{
  "model": "image captioner",
  "dataset": "made-up ball-and-stick molecule models",
  "train_examples": 48750,
  "image_size": 64,
  "crop_scale_min": 0.8,
  "horizontal_flip": true,
  "color_jitter": 0.2,
  "tokenizer": "char",
  "vocab_size": 30,
  "encoder_arch": "inception",
  "encoder_norm": "batchnorm",
  "encoder_activation": "gelu",
  "encoder_depths": [2, 3, 3],
  "encoder_kernel_size": 3,
  "encoder_stem": "single",
  "encoder_widths": [96, 160, 288],
  "fusion": "cross_attention",
  "decoder_width": 256,
  "decoder_layers": 12,
  "decoder_norm": "layernorm",
  "decoder_norm_position": "pre",
  "decoder_activation": "gelu",
  "decoder_mlp_ratio": 4,
  "decoder_head_dim": 64,
  "decoder_fused_qkv": true,
  "decoder_bias": "none",
  "decoder_qk_norm": true,
  "decoder_layer_scale_init": 0.01,
  "decoder_parallel_block": false,
  "decoder_inner_norm": false,
  "decoder_drop_path": 0.05,
  "decoder_positions": "learned",
  "decoder_cross_attention_every": 2,
  "decoder_tie_embeddings": true,
  "init": "torch_default",
  "residual_init": "none",
  "optimizer": "muon",
  "muon_scale": "match_rms_adamw",
  "lr": 0.0037,
  "momentum": 0.9,
  "nesterov": true,
  "orthogonalizer": "polar_express",
  "adamw_lr_other_params": 0.0011,
  "grad_clip": 1.0,
  "ema_decay": 0.999,
  "steps": 10100,
  "batch_size": 64,
  "epochs": 13.3,
  "lr_schedule": "cosine",
  "final_lr_fraction": 0,
  "warmup_steps": 300,
  "weight_decay": 0.3,
  "adamw_weight_decay_other_params": 0.05
}
Rows from block 5 of the text decoder of a small image captioner, named by matrix and row number. Rows with one number belong to one neuron. Each number is 128 + 24 x the weight over its row's rms, rounded and kept within 0 to 255. All counts start at 0. Numbers have three digits each.
After each neuron's rows are labels from the 100 texts, of 14976, where the neuron reaches its highest value: "tokens" is the input token at the peak. Only what is clearly more common there than usual is listed. The data: made-up ball-and-stick molecule models. In brackets: how many of the 100.
# fc1: MLP up (decoder.blocks.5.mlp.fc1.weight, 1024x256), inputs 86-171
# fc2: MLP down (decoder.blocks.5.mlp.fc2.weight, 256x1024, transposed), outputs 86-171

fc1.648:139153153147151124144136066126156129144136103141079100134118149110128160162179153132097151138142134155126122133127116156130150133117132092131125163133125121149162164141108127086141137119101129083101152103130096140139155108126097094162149106108104140159110138
fc2.648:116148153150126142136096126128131124108102129115186131110131118119138184076138070158130097137107135059110147158098136106088126096181103109106161119135142132117117110127131144121101135119120140183127116119155113099086073130086133129162100177128138158155126118
tokens: "e" (100)

fc1.659:159116091209107149146094126118079153155153124111138128128117116115148107139113151121158106146117116149083143097147153154135139105110144079136180125104126079139152118101122137181123079121127170109116092072152111155140171121144152111106111152135128126088146109
fc2.659:148144149110113142117130133134121145093158128145107134155138144120105153151154108126122112145087121147142096135121115122029160143120136130155075149127164173171128117128145096123103209114172092142126141138093138084108112153111112187131120127090129109174139131
tokens: "e" (76); "s" (17); "d" (7)

fc1.738:130149089185149137132108166136123151098105085118132135104133091100105119124156162097112103122122147077118170166114141117112127114109157076142148130152127127120135119130136176127072071110123133152119150160162135122113109119144129128089095106102146148096123138
fc2.738:135124143087128108132131130137125113140130139126171128152115166135136085106095106150134116140097126190124108098176122132153168121128104175114090135113088131115171097129109091126174176131151111137129143122098134126134111156082149134076126145133125100139155138
tokens: "g" (100)

fc1.745:127123110099086143080130121145150126110127097114147127127100117158183128084125126144163110152098151101136136134093119180099130136159101111097163081140123119098111080114163149122064147125122143141116134101137141092112146125135110100137120163129113129185129148
fc2.745:170095066083108126127127131141133147133129128142174131128099185140122146109128102139129145125078128096125155184125136112119059144139106089120099120150109108150132136123209181123104152185128117100121109128100122163141133128127152118136148089118135160114036140
tokens: "r" (100)

fc1.357:121118070142162103139113151160118137134118125152137122132189163144091110103163118089100176135135151101158098119125136111090148124155139122128125086125114126103106114157128140138113115114108118156104179105145164097120108119192157097107120150089165133055126118
fc2.357:096156120113128125125127118098130126136086135112107139134145154106108111121091071159125165130080140184167165142108132108135175141146137081143164136091082128104143114125117145130157145159103107098119117119129135103106105105157104132092136123153131122148139107
tokens: "o" (100)

fc1.703:185145077138145090114166110130157118106148099157130135122112150121127139164117088107107071113145127108139198155134107141096123131107163149124136136127148153137149142160154144147133112129140106162154153074127127122077087130143122115099144082110118110153156111
fc2.703:155176154136130134139113123120134118132138110111108142094128095127148086113113139194129106116134135116095103090120132139158087085173073113155161094114132130140145094127111129123150148142080223132125056125141088104173159117077133149166121102146129148113125138
tokens: "," (100)

fc1.693:117127155083138090141124135113151084094114129120158141133089136122165154061113130120122088151146165106135132108094095165127116142177176125099133115136107131125120093135162157104110129125185117150113130106135158088128134130142153129126163116092098097137139171
fc2.693:147155126096116112130127129105130094091112140116125138129106136120134151087110147077123131130121119077177145125088113142115146160203149101070131159144087137113180102129127152121114120135134129158132124121181135129129153154103124150130127063086113141163148182
tokens: "r" (100)

fc1.603:125130174131121128145112107091112119122097143106076085112179112113154104160116126176128136103160145131139184159103130140158126079132149123114136151144114169129140154098114130122136139113117146100147127125099089103130122187095090117167139061123130184123088150
fc2.603:121117197107119125125118126108130118162080128143080124137179094120158150111064128137129123134096134142147190146094131127155090154086103097152132123135105166148108161127153147123105141166142075095132096133103127082160109156133075125127111063125131149123081190
tokens: "e" (100)

fc1.583:111118146149111149116130151115106115097137073123103127131102136128147110171096135124136118173142116120185111143099123130138140162110151137081073147102106143130119094132133147110166123111151129129131137128148045125155141157112109128102142084149110114146102165
fc2.583:095124113127135132130136127135136145165165127120131116156094141135107106149161093093130091111101124112106126175155128137155163089068113128173150108152070140118108145122129092136136134125119173098128086129160165145139175088187120132142214132158126131149138113
tokens: "r" (100)

fc1.243:133176161105136099150085138090110131140147125121133132131140156124125143084169117119136153173054106142152102100133132119099127129082098146170135119151124131136102141104131089100125136121107134121130131108113142151106116111145137119102136206140139119088120125
fc2.243:158062085142110143133121131144125128095107130150133132145147100126126101164103144153129108119220134166118195103131120156158128101149118107066113136118149092110120121123104165126126138091156138146126122127127135102144156143101122119128121071144132136144156131
tokens: "g" (100)

fc1.261:140137088095163140127117119146108117191130166128115149133107128113179127158147131137144115081158114136168094167155152122165146104102100109115140127126150091123114116082172136062147179082097111131187130143143146101153174132117162106134150126142148104114162138
fc2.261:117113172169140144132125134101129140065100125132162135074175105124121163090132132136132115125084108096091158083129124138072135151127131086161136119103115142123110162121085125135131112173142145129130141129146086164138081127126134143122110111097127131101125146
tokens: "e" (61); "d" (23); "w" (16)

fc1.53:131103139144124106153145096088121148118109120116106187102111133157133168115093122183135118089162161130093129118072138165149118115107130151085106128120129130132050158122135161140138151112142120139134157111144133115138140135112094104132115135157134138140140131
fc2.53:144133097071111126130167128130120123117099118113122132143185112132100188129122126166128129115147131177132138140114136138108149133114151118138121143211171126079056148130152121129098143131117082169126142115084124144138102179124098130144145141113127111124125109
tokens: "w" (97)

fc1.310:102135105102099112128103120155147105152169157118109183131117117144154143117112131156103129111104109116151126166112113084095113115133177117110169092141111112158178126175144131165145129142115111159082097125142126099115113137144101106162132151107129095119141139
fc2.310:103128096198123123128121134147136155090087111143144114159151140125116128136107093149133124121196147142074144094152127138156152109152107143091163146109188135125081123125109151122107152123146172098118109132119124178133149084121195138123126060166117163156086113
tokens: "," (100)

fc1.697:135116119116127132105160141107137133151108121121135133178097130115126072124107134155139166078118123147135170152130154115137134159065113098124077118139142109082171136135086132062176175090096132111136102136084127169152133087142104124182155142143142125118153168
fc2.697:114156137140126131136101134131123126099173112155124127079148147132087152121162110129127114120112135116111054127114121131113092116178170126101159128132137146172122116128131141129113091186166095149130131120158108080112186129149111112083114101103114116118146106
tokens: "e" (100)

fc1.21:115064104080146114103147127126142086147117161133130123116101146103127152114123122112137105127105115103107148144162137137152155145131135108151126140156125137142161153180132158114113170122129121182122145111094118115122114113146095113146138117110092126160143115
fc2.21:106201113157104131113099135117121140063162135127102127157165138144128105166119104138131128130139112165142120127117124109084073104149113143083161116095167127131100145130088100118138111093123178047130110131166147171086107143103140135159066151141127175063149154
tokens: "," (100)

fc1.341:083141156104182124112103129134127052100113103109139131129168131140119148100161163145146130121126145138104149145106116156117136151182149124114138143136141098097132082113153132107082150141147134141093115140094128129139134082136120104122172153120132139110153141
fc2.341:172121075117135120123115130128127100169088138140127132124153107135063145062083176135130140131086125091174116137090124123135124131166122092082138133138120101159134125130139173128160134149110125121134122133059128107121147104058169121116146077122121113107145165
tokens: "r" (99)

fc1.34:092150177096143103128110115146109134157107124137137138144110163141127132152083128103164110116129132126129198121122135140111124114096117112102113123112131126146153159155106103133092127124122117138163128132106139145150129130148133138129132135136140093112106116
fc2.34:063114072136127136133140126111121150097134148132107132101166094119116124105154120177127131116116139162105049126169139138128112138132143094146105116144137117112120107128139154130168104127135174095133131126154119127131085118153114106114108103111123134103124093
tokens: "," (64); "t" (18); "f" (17)

fc1.104:109146115152130139135153092099120114153136121115108112103138132111142138117115146152140102130100099142111144138092087108148186082098124092131131148109122119115131088114180180085137155131118140169147141161199119129105095133127131116104120092126140142105138088
fc2.104:140114138157128122127117127109123142130127135129167123156081092133100166146078097159126105133127127107162177127097125129112133133128148112176148126126119091160129105127094142132159114135140141175146143134181123103100134107143136118126082081121136139116176130
tokens: "g" (100)

fc1.336:149111155099135142140126113141143109117137127138095147122149135091115156183164130099125154145134072155113088092103144118100152125158139141135115155123091127128130170170111108130149115123133118139108161151106088117144105172118131140102117125146114103130073156
fc2.336:143118104128124117132136125152117163136114116113129119123168123150156108103094156136125134123141126086160161157165129122162105159098135164114148119173141133131138112124195146138116146148160113118132159146160113159102129081130106114125124126098123155180200121
tokens: "g" (93)

fc1.50:105144124126140161121130091110068140167108119163137156140112122106145157098123168122150093073166118126129109143129149124153118123096146108167123138110136102109128129128165118119117143120114092107218130192141126104151151145131138109138171129128090101142130099
fc2.50:137135128149135140137098130107133133081090125142148129098141168105098156106097093154125121129138125098100146112175118123127124095106152130131151124124128148111097134125097100138117139178114159119124104127140099174169118121123113132160121114093131150127066106
tokens: "w" (70); "e" (30)

fc1.118:112117146080140086127127140105118056090139130133151133140096138130167152088141153139110102151124179104179157139080094159100106132151122137076131147143140119131171128128133160111076116131173105146127152125111161090125101132140093111113136110119097163151140178
fc2.118:177109091108119121129134123127125092124111145133095127117120135127107166088088148093127129118105136070162102142065122135094131154194128115074094155147130122157202137132135152123088101166135099120126147125139142152118109133113144110143126046110122157136122186
tokens: "r" (100)

fc1.96:131118133156131096170113134120131108131121128155122115134139139133131106133105159113103113120107124096138157103130114128144132094104122120155158132115138128137119100161131156135165115118082149143118110163148164157135131161158171121118124125071119131093146138
fc2.96:110131105092112143133104129139136124156122147126112130105146199126103122116077091095132148124134121154121154157122124151099138105156109130139112139112098146116167104133116111126167166052143106100134145131084144088174095101090119111148143125142123120144165123
tokens: "g" (100)

fc1.491:136106133159122125155110197109139151127143115116152127149102140096140138107136164163120133138129130110128126100134134134098121146157145095154093138105132098108140128124116107122103139144134134124110148164108114153151156138116126122143150089114091090147098186
fc2.491:155149114104140120122135134128120094140129111134095129085114077142172117152157111106129106127140128131111138135118132106163137135113104173099102120169090156143115107131132132135151091113118113143127108123160122146092140089124169143132128156162125129140165097
tokens: "o" (100)

fc1.739:159108075146100134125137105103093114141153145107124149143149154113124094088156115125090110120078161170126137109101140142131162149112121112161127149138101140113098076106068149153165116148124133147091140129148158109083124124161158121112112156097185132133151158
fc2.739:130229189137133125123127124125132108111146123150131113154134145112149162104102088120135135136107104123163163163114119131107119150134104114125125129090178119136133099127153137123104133086129147153143152113130117086175125091160122122133128095088133135110143127
tokens: "g" (100)

fc1.698:117120118124170102135124089090178130080112108139104092131149142153093096085172122144111130162146135122141118153116166140144127150144122103123138098152145148105110148113127162102126121125141111124181127078114138120145094127082119147121146124139128188146125135
fc2.698:121173107147101133128161140155123145160096157154140128135138084104195151173110132136128133146127160133119090117131129111114153114119109089147129149134122113155197138130133101122124157100115125107141138126195120118070115131111137090153154129123128079081135118
tokens: "w" (69); "d" (8); "y" (7)

fc1.235:149149088117146128097109106114111148138138092115099169140124174132153103167122067133135109147149086160155108105119131117128140143137138104128120148122152178102146139151159118130117143113106117183066143152155090141092088115115140139162193113164146139130113133
fc2.235:176106130106155149120132124122132112131124128143159134118151089116155122091123191108124118121127119089099181125117131156147117105123116146110167120150111119167114130125086168128146093193112102056143129124071130112132179104148123114138103146146124128138170140
tokens: "r" (100)

fc1.539:184113136138120094114147129157108111082124107116133104110139157101162175110135077126113115112170117139131199131093151116099124118126182147139143133089126120151121147140146114131103088141129114138135117103137158150105104141108114117108112128137120153157113112
fc2.539:161197133106122119118133129137138127157140148147109122104166118142162092199076127148137140135172127136124046105132122123128112123193122093143182136146154116155172115129159109143130115162122178107126152124111140074093091138129127161141130107114137135164121093
tokens: "," (100)